Rows from block 5 of a small image diffusion model, named by matrix and row number. Rows with one number belong to one neuron. Each number is 200 + 20 x the weight over its row's rms, rounded and kept within 0 to 999. All counts start at 0.
After each neuron's rows are labels from the 100 images, of 14976 (inputs lightly noised), where the neuron reaches its largest size: "top examples" is what is common among them. Only what is clearly more common there than usual is listed. The data: analogue clock faces.
# gate: MLP gate (model.blocks.5.mlp.gate.weight, 416x160), inputs 0-79
# fc1: MLP up (model.blocks.5.mlp.fc1.weight, 416x160), inputs 0-79
# fc2: MLP down (model.blocks.5.mlp.fc2.weight, 160x416, transposed), outputs 0-79

gate.87,205,206,189,215,194,192,186,219,185,205,181,203,191,208,190,204,186,206,177,205,229,189,219,199,194,203,178,196,197,214,206,207,212,222,179,184,197,198,211,219,186,190,198,210,185,193,198,195,186,212,217,214,192,213,198,194,202,214,186,194,214,201,210,221,202,206,198,225,199,200,196,170,191,200,176,297,208,162,192,195
fc1.87,231,174,217,211,202,224,206,191,207,180,208,191,216,219,236,197,164,192,188,213,155,203,190,172,154,183,211,193,217,173,215,221,171,194,188,211,176,203,163,211,212,220,193,214,213,211,180,205,211,202,256,183,187,180,177,188,210,192,223,181,223,199,171,223,232,177,209,189,179,214,205,197,226,209,211,150,176,197,228,193
fc2.87,146,207,214,213,195,213,199,220,194,200,202,178,209,189,200,179,218,199,186,197,147,206,211,208,164,196,215,180,185,202,178,175,229,218,209,195,210,194,193,206,212,215,194,195,205,224,195,179,171,181,175,167,203,192,189,200,218,220,221,167,189,200,214,174,202,184,224,199,201,223,221,228,235,194,207,194,226,207,182,221
top examples: second hand

gate.57,211,207,167,226,216,198,180,183,220,204,172,217,194,200,210,195,223,189,202,193,189,194,197,201,200,196,171,196,184,145,178,187,218,228,201,189,203,193,156,208,188,191,201,202,169,209,233,174,182,188,202,201,196,201,172,186,205,160,204,189,229,178,217,233,205,201,177,157,180,197,219,180,198,211,197,194,184,227,225,212
fc1.57,212,157,213,151,163,185,210,195,189,201,230,183,235,180,197,178,217,226,225,185,205,207,220,223,201,224,196,172,212,219,203,229,213,187,210,220,197,172,229,213,236,205,193,222,187,214,222,182,201,242,193,221,203,199,215,218,213,232,194,178,178,211,208,204,163,199,208,175,187,215,177,189,174,184,215,200,215,200,176,256
fc2.57,218,261,208,138,194,225,212,187,217,191,211,247,231,203,186,206,185,192,206,193,190,193,217,178,202,198,177,214,181,225,188,171,176,169,227,206,190,225,212,193,207,210,198,229,181,217,188,211,222,184,156,196,163,182,171,202,191,173,207,237,208,202,198,202,196,225,160,202,207,182,186,218,251,222,178,207,192,168,192,164
top examples: four ticks

gate.182,194,212,182,194,230,250,222,194,197,169,243,227,197,215,194,176,188,175,226,217,177,194,234,163,225,185,193,198,205,196,189,155,199,185,204,184,188,202,188,221,181,239,190,180,196,196,196,218,222,224,207,196,186,220,150,206,203,179,191,221,203,196,205,188,180,211,224,214,210,228,192,189,200,195,203,202,193,222,196,143
fc1.182,196,200,230,224,174,214,230,207,242,171,222,210,195,222,185,216,174,223,198,245,214,203,174,178,208,174,218,238,166,197,225,213,227,212,215,223,179,177,213,204,248,188,179,217,237,200,219,235,194,186,206,203,223,230,206,213,207,207,194,219,201,221,188,210,218,210,190,208,205,198,202,203,211,245,208,228,179,201,196,204
fc2.182,201,236,191,212,142,206,211,178,202,191,210,219,205,213,184,216,221,197,221,198,186,223,161,165,193,190,202,197,197,225,207,221,206,211,201,179,239,195,199,211,192,174,214,195,177,182,219,193,217,170,187,177,193,189,204,209,194,230,204,203,218,244,209,202,194,186,216,162,217,213,182,194,190,205,188,204,220,209,180,195
top examples: numerals

gate.30,226,195,188,197,186,163,191,193,182,234,211,196,210,162,216,194,214,209,175,196,174,162,235,218,233,187,186,196,190,193,217,224,199,205,175,217,187,206,241,216,164,176,229,205,163,212,176,205,229,198,175,243,193,213,194,168,185,204,149,193,156,221,209,206,216,215,230,204,186,200,212,204,187,239,209,235,214,195,161,209
fc1.30,224,237,218,203,194,223,199,155,180,197,212,192,218,180,213,188,216,194,172,168,198,220,208,170,218,199,187,180,180,186,212,227,248,205,220,163,241,205,198,169,200,179,168,191,188,192,183,219,212,211,189,217,223,168,211,161,198,206,201,197,202,196,204,229,208,207,209,216,234,171,231,183,183,189,194,242,196,224,190,248
fc2.30,213,185,188,222,209,205,214,210,158,204,187,200,210,185,202,261,203,237,196,211,196,139,194,210,187,204,234,202,229,208,205,190,181,199,190,191,266,237,165,194,218,190,173,203,168,215,191,211,180,204,211,209,216,217,182,202,187,199,206,224,164,205,180,187,192,205,226,206,175,217,212,216,217,209,214,196,173,162,231,192
top examples: second hand

gate.28,176,199,218,221,207,199,227,189,202,194,196,225,208,212,204,202,187,212,223,209,200,192,194,218,191,165,163,200,150,196,220,223,196,196,175,176,182,213,207,205,184,213,196,183,221,209,239,207,177,179,232,174,193,204,184,211,203,165,199,219,224,218,210,165,214,229,173,186,200,218,237,207,220,150,198,205,195,204,196,219
fc1.28,205,242,207,231,201,191,193,219,222,220,167,170,195,205,234,205,217,171,183,177,178,233,188,168,181,219,196,241,170,187,197,222,181,209,182,181,200,171,168,162,181,191,201,194,234,204,222,156,220,220,195,233,222,237,219,208,191,197,203,209,205,233,212,217,211,219,211,222,203,191,245,180,194,206,201,215,212,181,159,188
fc2.28,208,217,178,198,231,233,187,225,224,213,206,199,199,194,197,215,184,202,194,185,180,222,198,199,170,207,193,184,193,202,233,224,190,243,193,238,169,208,189,198,198,196,174,185,184,201,164,204,229,144,181,199,208,189,175,196,191,153,212,192,238,197,219,214,195,192,186,193,210,212,247,223,205,200,200,199,192,179,172,166
top examples: numerals

gate.316,262,219,203,215,204,172,203,212,160,191,193,210,197,209,177,207,200,217,162,237,216,169,207,226,213,213,194,207,199,172,211,207,214,187,188,200,201,214,202,187,181,196,238,203,179,179,222,209,196,231,188,228,197,246,211,217,207,236,146,235,196,230,225,204,189,236,202,218,193,191,220,171,198,234,200,204,245,144,195,224
fc1.316,159,193,205,237,188,205,183,221,197,201,187,201,167,262,246,232,194,235,197,204,188,213,202,204,238,196,212,223,195,207,189,187,210,202,221,186,189,184,180,208,227,191,192,209,198,209,182,208,205,186,233,180,187,191,201,201,202,179,209,201,162,193,176,180,260,178,183,186,129,195,202,220,215,188,175,203,179,209,213,179
fc2.316,253,236,237,216,206,192,212,202,190,193,199,190,201,207,214,196,224,216,192,211,221,212,182,229,193,189,187,231,220,197,198,206,195,159,216,223,206,197,209,199,180,175,198,183,212,175,205,209,230,218,207,259,177,204,219,197,182,228,240,207,223,202,220,205,210,234,193,188,201,198,193,188,192,203,184,185,191,171,202,198
top examples: second hand

gate.264,216,197,174,197,179,215,201,166,177,197,200,257,206,205,197,170,212,213,234,218,198,223,181,198,191,172,183,190,232,222,174,169,189,210,208,183,223,167,212,222,210,224,191,171,213,217,210,157,185,178,211,168,162,222,210,200,196,195,172,191,187,184,221,184,184,215,179,206,187,219,232,209,215,222,193,181,219,208,189,209
fc1.264,218,224,203,249,223,197,224,220,218,209,192,265,227,195,207,173,235,210,209,206,208,211,121,162,180,202,194,182,170,218,170,161,202,222,212,186,195,199,174,207,204,206,191,172,217,210,239,207,196,181,207,174,200,198,220,190,219,188,215,218,197,226,235,210,205,234,197,170,178,190,211,165,192,222,195,202,217,249,180,201
fc2.264,200,182,197,235,186,199,245,186,165,185,199,209,191,214,189,217,203,217,184,194,187,171,215,182,182,205,194,223,211,173,212,256,231,238,175,212,187,182,187,232,225,218,182,181,172,210,209,215,214,198,204,210,232,187,188,194,218,202,218,237,172,182,196,208,196,168,193,200,201,200,187,240,159,218,192,211,187,139,213,216
top examples: four ticks; dark face

gate.367,218,202,202,182,220,212,237,190,205,181,194,216,190,243,224,206,174,187,191,175,180,220,210,177,194,210,198,207,210,173,199,218,209,201,232,185,193,187,251,207,181,192,185,184,208,178,175,189,171,224,195,224,193,198,224,215,185,197,230,232,208,167,192,236,214,184,166,180,215,192,199,195,217,186,222,182,208,231,147,193
fc1.367,176,191,208,205,219,195,211,180,194,215,217,223,215,182,200,183,200,204,199,205,173,202,180,175,188,216,194,219,218,182,245,212,209,236,196,231,211,218,176,166,192,191,205,212,236,181,210,227,228,225,203,228,241,183,155,181,216,231,201,220,208,245,190,158,186,205,193,175,232,228,183,208,218,210,196,209,177,188,225,185
fc2.367,191,217,192,202,222,219,225,248,203,225,213,189,211,181,192,192,177,188,242,173,201,180,209,173,185,218,226,186,185,195,182,210,194,226,202,190,201,187,208,263,213,194,199,183,179,178,210,189,224,215,188,239,210,212,215,205,208,195,243,189,198,213,204,194,205,207,208,253,221,191,186,235,203,179,220,224,209,224,184,204
top examples: dark face; minute hand past 10; minutes: 50 to 54; hour 10

gate.382,179,171,209,204,193,232,176,212,196,212,193,172,200,188,190,200,188,186,191,198,219,182,216,195,153,202,194,195,208,203,199,234,210,230,211,223,205,133,199,190,207,195,233,186,218,208,187,162,198,181,203,211,216,214,223,192,182,244,209,205,207,174,229,180,202,211,136,164,226,170,183,224,217,150,210,206,217,190,200,208
fc1.382,220,157,211,226,198,213,215,214,216,219,180,188,182,183,188,198,176,206,176,185,178,212,183,215,217,161,202,231,186,216,207,192,181,192,183,217,226,231,211,208,225,232,207,218,185,184,206,246,222,207,180,189,239,217,240,205,189,227,210,157,228,194,210,228,215,205,215,212,205,185,195,193,197,176,181,160,206,189,195,214
fc2.382,170,215,213,197,199,164,230,206,163,218,211,187,175,218,217,191,228,179,185,222,204,199,183,194,156,179,197,187,186,204,205,222,194,219,186,180,165,146,218,241,177,213,196,196,175,216,224,184,215,190,191,193,213,198,169,195,195,197,228,244,198,221,207,155,194,195,159,219,196,174,175,196,198,202,192,207,213,221,203,208
top examples: square case

gate.350,171,204,204,161,182,212,197,189,210,176,214,217,205,217,190,207,175,250,187,213,226,165,200,236,211,167,252,199,224,224,239,208,174,187,229,205,161,184,223,210,170,198,245,210,204,202,212,222,174,178,222,179,176,204,198,221,171,196,197,203,190,262,184,187,206,226,193,205,199,237,222,191,182,202,198,193,202,241,194,215
fc1.350,229,135,212,241,213,177,182,227,212,221,190,197,201,192,219,199,226,211,185,186,203,194,222,160,200,154,198,224,180,196,190,229,221,189,192,255,188,206,186,194,250,200,203,214,212,176,184,208,217,197,172,216,198,223,203,188,248,232,172,192,231,152,186,209,203,183,205,195,178,185,175,180,235,217,207,192,167,187,183,170
fc2.350,200,212,199,266,190,253,193,220,186,217,203,220,197,200,237,161,178,214,200,191,198,212,222,217,188,177,237,207,200,170,215,156,223,216,188,178,193,203,170,230,170,191,228,204,198,240,204,199,226,196,156,184,199,168,193,202,247,174,193,188,217,170,207,172,201,221,190,179,209,227,195,204,166,168,209,181,225,202,179,245
top examples: dark face; second hand

gate.40,204,173,180,193,213,165,163,192,235,186,215,207,217,211,216,167,197,168,211,189,140,197,198,196,226,173,221,160,230,223,190,197,205,211,206,219,196,203,194,210,201,167,179,184,216,199,175,186,201,204,209,178,195,205,186,180,193,187,225,205,221,201,204,255,209,191,181,187,167,234,243,198,251,234,205,201,197,205,194,199
fc1.40,174,192,206,220,182,178,182,205,162,226,175,199,203,167,150,218,195,198,198,197,228,196,174,202,150,228,182,234,210,209,174,197,187,197,195,200,200,190,214,201,194,209,177,218,156,188,219,185,186,199,220,178,211,212,198,181,219,199,165,212,197,192,211,205,195,171,219,218,177,189,192,197,174,200,183,179,203,183,177,190
fc2.40,217,171,203,186,175,241,205,181,207,177,196,203,205,190,176,199,209,168,213,204,135,179,198,198,214,217,213,225,220,196,216,232,184,207,204,198,179,200,171,212,215,204,223,228,181,215,209,212,207,206,211,172,192,210,207,188,221,231,167,172,211,211,203,183,187,209,183,199,200,195,182,209,210,185,189,201,170,203,175,207
top examples: four ticks

gate.407,231,197,192,192,192,239,208,218,190,205,188,201,203,211,163,155,172,211,215,173,207,192,210,173,181,230,211,201,220,252,180,204,241,218,208,164,213,204,219,190,245,200,213,176,241,205,217,221,186,183,197,220,191,199,247,214,137,189,200,214,200,199,192,182,204,182,217,176,188,180,198,217,208,176,207,208,166,213,199,165
fc1.407,224,194,177,226,208,206,200,157,213,230,223,199,184,192,223,183,205,227,178,175,201,204,193,175,185,153,180,187,177,208,211,212,209,202,220,191,213,224,200,190,202,223,204,219,175,227,205,158,168,221,188,172,191,183,206,202,220,165,215,197,225,224,194,216,209,217,202,196,197,214,218,211,201,203,190,188,201,207,239,173
fc2.407,170,144,223,227,195,198,186,195,158,210,199,228,199,207,208,202,166,167,197,223,178,217,199,226,197,199,209,216,201,212,193,168,200,203,196,171,226,222,199,206,211,216,180,241,187,217,193,208,185,200,218,234,210,224,239,199,224,191,210,180,177,242,193,194,196,206,219,213,175,197,175,174,192,190,206,198,182,178,215,219
top examples: numerals

gate.413,226,216,188,210,212,188,216,191,213,198,196,195,190,213,182,200,214,210,190,175,224,209,243,178,231,177,223,202,185,194,198,207,224,197,192,226,206,194,184,185,194,157,196,212,195,184,189,207,194,190,219,204,196,203,206,208,220,188,217,145,216,223,202,202,199,192,188,218,207,196,241,226,198,183,196,174,179,187,178,158
fc1.413,248,217,205,193,176,180,204,183,195,228,177,186,222,192,205,213,210,192,158,223,202,230,213,190,243,179,214,199,171,178,168,210,229,194,203,203,215,194,225,205,194,183,239,219,167,197,198,219,194,195,204,214,219,189,219,216,205,189,200,161,230,198,191,201,199,191,183,207,213,207,188,202,233,205,204,206,197,181,153,180
fc2.413,181,195,208,209,181,209,228,187,201,220,230,218,170,176,181,191,170,206,187,212,207,213,258,195,184,169,207,203,179,171,232,173,233,189,227,188,195,201,218,203,197,182,187,217,166,201,185,180,190,218,182,168,214,199,187,200,207,217,200,224,191,230,205,207,174,206,207,179,196,189,214,167,163,195,198,191,212,209,166,222
top examples: dark face

gate.109,217,207,228,188,211,212,194,207,193,216,252,196,199,214,230,196,229,244,229,174,220,207,182,180,198,187,219,200,184,190,184,190,202,222,183,210,206,197,192,196,225,230,202,191,185,194,215,239,189,170,206,183,185,159,197,199,170,202,193,190,204,186,199,190,167,214,209,231,213,223,182,219,196,178,217,204,198,211,191,201
fc1.109,212,179,173,214,204,197,186,194,193,192,241,209,175,225,221,204,188,209,226,193,175,213,224,164,220,224,202,194,202,179,190,154,220,219,150,181,203,229,175,196,203,209,225,188,203,179,162,220,231,199,161,234,188,231,190,226,187,176,211,202,229,190,218,222,163,170,193,197,209,216,219,190,199,200,190,201,211,169,183,198
fc2.109,223,171,215,192,150,183,224,191,225,213,208,231,196,200,227,176,187,212,214,213,183,212,199,210,184,220,214,214,176,196,231,221,187,188,192,188,232,196,194,207,159,202,199,168,222,223,194,177,230,209,191,199,202,190,202,198,210,206,196,210,196,210,154,195,219,200,199,181,212,186,211,174,157,152,201,206,189,175,180,179
top examples: numerals

gate.388,198,228,205,227,204,201,192,197,193,194,195,199,200,201,194,165,200,207,212,198,173,190,184,165,231,177,197,195,227,209,203,202,195,210,212,207,187,187,194,200,204,190,224,215,208,186,196,212,166,177,201,203,127,179,190,200,216,205,173,206,216,244,176,233,183,195,153,211,191,198,219,218,213,220,206,204,196,206,215,202
fc1.388,201,216,213,219,203,213,172,217,191,224,208,187,226,206,210,208,212,218,208,168,215,146,182,178,192,174,166,219,197,199,200,217,203,173,225,228,183,188,215,181,191,211,142,223,166,210,188,180,194,210,204,210,175,199,219,177,192,209,192,233,202,226,183,228,192,201,167,183,208,217,184,215,200,211,202,201,200,191,200,186
fc2.388,217,171,184,191,158,181,240,188,182,208,205,191,192,196,243,187,207,213,215,192,212,209,204,182,207,192,215,241,211,197,156,218,181,215,184,189,214,193,192,209,212,193,229,204,219,194,212,212,201,193,188,219,222,188,234,206,212,201,209,155,200,168,194,231,188,200,212,207,199,203,194,226,214,204,206,172,238,212,220,199
top examples: second hand

gate.121,219,196,208,189,222,196,189,180,134,195,202,174,200,183,213,224,191,189,205,182,217,226,177,171,197,207,183,186,220,221,180,193,196,197,185,190,206,187,201,215,199,216,172,218,203,189,178,185,175,198,203,188,195,202,197,201,188,215,192,155,172,178,220,180,175,214,243,195,193,243,229,212,198,183,181,178,180,213,157,202
fc1.121,182,221,232,214,200,232,225,201,195,187,193,188,198,216,222,227,197,197,218,187,230,195,212,227,206,201,208,220,188,205,212,180,224,210,221,174,243,220,189,190,216,192,184,214,171,202,232,181,202,215,239,227,268,206,221,214,164,213,214,198,214,217,197,220,191,231,188,187,215,185,191,171,196,194,206,217,199,198,191,198
fc2.121,186,171,213,190,166,213,222,213,203,158,190,187,191,214,215,200,214,172,212,190,222,214,155,192,187,202,213,181,199,223,183,253,185,214,238,201,222,219,161,215,188,195,196,195,183,187,222,210,170,188,223,221,228,232,184,182,178,166,238,208,201,230,202,172,205,206,242,233,201,219,174,209,182,198,185,193,208,197,216,230
top examples: numerals

gate.322,195,215,214,229,206,211,222,196,214,214,184,195,215,186,207,212,192,165,195,223,235,215,164,197,199,203,201,198,195,234,184,194,217,226,196,237,194,208,205,186,218,190,183,181,197,197,205,186,243,224,250,211,184,196,160,198,217,227,213,185,188,195,207,183,187,194,207,181,211,189,198,227,212,187,197,195,189,178,193,147
fc1.322,192,225,178,193,202,203,197,214,195,204,194,178,214,200,187,251,185,192,230,220,230,232,205,229,183,182,209,190,174,224,218,209,188,226,198,178,191,190,181,217,207,185,187,177,194,191,175,160,227,245,248,183,169,231,167,201,191,224,167,169,168,200,190,200,219,190,217,181,188,174,198,230,202,193,200,203,191,185,194,201
fc2.322,226,186,217,204,181,210,203,189,222,183,212,219,175,212,206,171,192,234,206,208,200,193,213,173,179,215,241,158,213,202,229,228,207,216,218,204,226,204,167,215,196,216,234,193,223,210,202,204,185,175,199,245,175,212,197,197,216,215,163,230,218,211,164,208,197,183,193,185,189,172,166,161,165,160,188,204,243,160,181,206
top examples: minute hand past 11; minutes: 55 to 59

gate.334,227,192,191,184,188,207,207,198,219,212,181,213,188,154,245,222,216,223,190,212,206,188,225,179,216,208,212,188,222,192,189,185,230,238,195,188,215,183,176,217,238,212,165,211,183,193,198,211,189,193,205,199,211,231,199,227,217,214,210,169,203,200,176,236,266,210,192,207,205,220,205,183,192,217,209,200,218,191,188,221
fc1.334,193,187,191,164,206,208,219,201,208,220,189,202,159,166,210,175,164,239,193,205,182,205,228,197,206,204,175,184,215,166,200,208,219,179,186,221,220,159,204,240,209,200,187,225,195,230,203,211,228,234,186,219,200,180,219,209,197,214,214,189,192,197,223,216,214,188,199,192,235,196,202,198,215,200,211,203,211,193,179,164
fc2.334,204,225,198,173,211,203,209,210,200,222,190,191,178,213,206,202,241,224,179,213,230,199,232,215,194,182,262,175,214,151,207,213,222,162,226,202,180,212,198,204,183,204,215,220,200,183,202,170,219,185,164,215,210,228,206,202,212,186,192,193,199,189,175,175,202,211,191,235,191,206,203,213,183,234,206,210,181,204,149,192
top examples: four ticks

gate.145,194,194,203,203,222,224,190,160,233,200,202,203,202,199,217,198,219,209,232,221,197,189,208,203,194,222,185,203,172,192,203,223,179,232,153,207,222,191,220,209,221,185,203,175,168,215,208,171,210,242,220,188,208,191,212,174,216,180,220,175,213,213,214,227,207,229,216,180,194,228,166,246,201,203,183,172,222,215,190,199
fc1.145,201,222,227,179,221,212,233,165,225,234,210,200,197,204,198,180,205,197,197,211,196,168,180,223,202,202,197,196,183,196,189,200,172,238,184,234,206,206,181,222,215,250,225,223,192,206,194,180,217,215,261,169,170,160,168,198,180,191,196,187,202,201,183,192,171,176,221,185,207,215,202,210,158,192,188,203,194,208,195,206
fc2.145,200,199,204,192,197,172,197,205,192,231,193,201,189,205,191,170,159,192,219,211,199,228,167,218,224,225,233,202,159,201,220,209,193,220,193,189,188,169,219,177,170,250,160,211,189,170,203,235,202,186,244,214,183,213,197,193,204,238,189,231,208,216,205,185,206,207,202,174,190,176,186,186,216,163,213,183,181,186,190,206
top examples: numerals

gate.404,229,186,204,168,196,228,215,181,194,189,212,210,206,214,164,216,210,213,198,227,174,213,191,193,191,202,181,169,237,197,193,223,203,204,198,198,227,158,208,228,207,214,233,190,230,230,201,213,199,143,240,167,201,186,207,201,168,226,216,176,192,225,209,193,185,205,184,192,205,176,226,177,170,203,212,201,231,187,210,185
fc1.404,237,210,211,224,210,222,234,222,203,222,220,179,199,198,179,186,190,199,202,208,169,232,213,190,197,202,192,217,210,202,184,179,224,211,219,252,198,215,187,207,213,217,213,216,164,162,197,211,222,207,196,163,226,243,205,193,202,239,187,211,192,203,218,187,203,210,210,218,183,185,183,178,203,206,205,203,214,217,189,212
fc2.404,210,210,162,185,202,151,199,186,204,229,182,208,195,212,217,199,185,181,162,214,232,216,213,195,202,173,202,166,223,171,187,213,263,178,193,205,201,136,211,203,230,194,236,187,187,210,170,185,216,182,174,219,188,200,195,198,226,204,197,216,215,188,208,188,196,187,186,187,203,165,186,205,216,199,210,202,203,181,216,183
top examples: square case

gate.312,231,187,218,200,182,197,210,215,226,183,188,198,192,191,169,210,208,202,174,189,220,177,237,168,215,184,264,211,205,235,221,196,193,242,208,230,190,161,207,204,189,215,200,192,237,184,221,216,183,188,208,192,224,211,179,204,184,211,192,204,165,191,197,175,199,189,208,197,181,202,199,174,216,209,189,183,214,130,190,187
fc1.312,150,236,198,207,189,214,179,191,199,199,211,202,214,207,188,183,203,198,230,214,203,267,156,199,172,219,135,191,204,167,166,220,240,171,184,187,216,224,228,197,239,204,191,181,197,196,203,192,202,214,194,203,197,169,215,196,211,180,216,199,215,216,224,192,182,198,187,177,201,198,183,195,194,196,209,242,210,223,224,208
fc2.312,214,180,202,178,229,188,172,164,213,204,200,201,205,212,196,171,203,176,218,210,215,176,213,214,218,164,192,194,192,202,228,236,186,176,209,216,191,206,212,216,204,217,188,185,202,206,188,175,199,200,208,199,193,280,189,199,193,201,214,230,158,183,192,173,186,185,221,200,199,227,196,172,222,208,196,195,196,176,181,178
top examples: numerals

gate.152,159,200,213,176,204,240,192,198,167,192,219,217,187,179,184,165,166,229,224,189,220,192,215,214,216,177,226,176,199,228,204,205,188,201,181,178,198,169,180,190,218,203,238,207,173,195,215,183,246,240,189,206,173,195,224,202,180,229,169,191,201,214,186,185,219,186,194,202,203,212,150,214,215,215,192,195,215,216,222,208
fc1.152,162,188,210,212,194,252,233,204,190,153,180,196,199,186,200,188,169,226,202,190,184,175,197,172,200,182,194,179,207,243,184,180,204,185,206,217,234,197,204,220,207,195,214,217,200,203,203,207,179,188,211,198,197,224,214,177,188,198,188,199,225,179,232,187,196,203,179,185,200,203,246,200,205,167,213,195,230,161,217,216
fc2.152,231,218,202,202,195,169,240,219,194,172,190,186,189,200,188,187,222,190,191,212,225,157,182,194,206,193,234,189,224,244,228,222,230,212,213,200,172,200,194,177,230,188,194,213,211,183,182,207,200,232,191,225,194,157,211,195,195,172,180,193,199,201,173,209,205,197,232,183,220,207,231,179,213,225,201,200,178,254,218,170
top examples: dark face; hour 2

gate.400,177,250,154,181,174,175,203,192,168,213,213,194,213,181,207,166,220,227,205,225,204,197,202,210,222,220,215,205,205,191,165,217,213,205,164,207,201,204,230,190,206,177,190,167,186,188,189,211,209,203,165,228,174,207,220,229,172,207,207,236,170,219,180,256,211,168,209,219,192,235,176,210,183,226,185,207,219,212,179,216
fc1.400,207,194,208,163,213,232,194,193,209,188,220,208,186,219,218,222,189,210,227,177,226,190,186,207,191,231,193,209,208,188,208,189,209,217,225,169,233,201,201,204,202,215,212,192,215,192,230,199,193,200,203,161,210,234,241,241,239,218,196,180,227,185,205,210,209,207,217,176,206,206,212,183,200,187,200,207,184,192,243,170
fc2.400,195,196,198,199,197,224,193,210,190,172,196,207,193,175,193,176,183,213,204,190,177,197,207,205,215,211,208,195,196,205,225,210,188,188,227,195,214,158,249,177,200,195,219,153,181,180,216,224,197,190,222,198,192,159,181,195,156,213,195,223,205,211,201,189,197,211,234,202,204,166,176,177,178,225,212,200,209,212,232,236
top examples: dark face

gate.193,183,188,194,200,188,189,192,212,180,201,250,237,189,168,187,189,194,194,235,203,214,233,178,182,182,173,187,194,224,192,191,151,223,193,175,194,213,215,197,207,202,249,204,186,201,212,210,178,195,201,213,193,208,202,220,228,200,232,170,218,206,192,207,163,182,188,231,223,192,220,185,202,221,194,192,184,206,176,198,199
fc1.193,216,214,229,197,210,208,212,195,193,151,166,210,191,232,236,207,225,161,196,185,175,199,201,191,198,238,179,192,258,208,233,195,214,145,197,172,176,183,204,204,226,202,189,158,201,192,205,197,194,182,202,203,239,196,208,175,220,207,194,203,222,238,202,169,206,177,196,160,208,194,213,224,225,184,197,202,219,193,156,182
fc2.193,234,189,177,215,186,218,202,179,190,142,200,196,192,229,211,202,174,231,200,198,206,226,217,204,178,236,218,191,210,193,136,214,177,251,185,212,204,212,208,204,184,195,178,205,207,192,187,200,223,217,184,180,198,193,191,201,209,223,167,205,167,230,233,249,199,200,188,195,210,216,179,192,179,210,191,213,252,181,191,198
top examples: dark face

gate.288,188,195,177,219,216,218,200,256,216,194,220,176,234,165,218,235,233,183,210,191,186,208,242,187,176,184,233,241,230,183,198,223,216,193,199,204,186,185,199,193,214,220,170,187,166,180,190,211,191,215,243,179,212,228,223,206,202,221,208,197,210,172,215,171,233,183,201,182,199,213,196,229,210,204,205,196,193,211,200,240
fc1.288,194,219,175,184,217,212,205,198,189,207,210,151,197,226,167,214,198,192,209,206,186,208,252,188,204,203,197,160,188,191,180,211,217,171,223,198,181,200,198,223,175,191,183,176,201,168,196,197,150,221,226,214,208,220,217,163,208,197,212,192,187,208,230,219,159,191,182,201,158,222,226,215,225,216,176,175,178,195,205,188
fc2.288,219,167,176,208,185,213,208,220,232,186,190,231,184,225,167,196,168,193,194,186,201,170,236,187,202,207,192,183,195,199,209,205,236,214,156,165,213,144,212,185,201,197,211,183,171,229,214,183,190,203,235,195,229,165,183,191,205,199,185,194,177,175,190,209,193,210,228,206,176,207,221,183,175,200,224,206,196,211,208,202
top examples: second hand

gate.96,235,203,182,196,195,189,208,209,195,167,185,206,199,179,184,188,210,178,173,235,203,196,197,200,219,184,177,188,218,197,172,230,175,175,204,164,231,174,209,206,153,170,207,189,193,194,207,199,183,196,202,208,191,247,238,179,195,154,162,215,223,225,197,236,222,217,200,204,177,206,194,237,190,200,179,208,235,183,200,197
fc1.96,202,214,219,253,227,183,190,227,186,239,193,175,201,190,185,201,181,211,197,241,221,230,193,179,184,195,185,243,212,180,210,192,209,187,187,186,178,229,180,198,202,186,190,202,192,179,191,178,182,237,254,216,208,235,224,218,196,156,204,175,201,201,204,212,185,198,204,198,222,198,235,234,244,216,192,195,193,185,216,231
fc2.96,213,193,199,202,213,177,176,190,240,189,204,169,224,194,200,239,206,213,209,180,198,179,195,213,244,207,196,223,234,189,190,204,193,166,166,238,237,167,156,207,237,188,198,191,240,182,190,208,218,209,243,192,189,188,217,205,201,250,181,223,186,186,209,200,191,206,207,178,196,212,225,176,165,217,183,203,221,189,199,190
top examples: second hand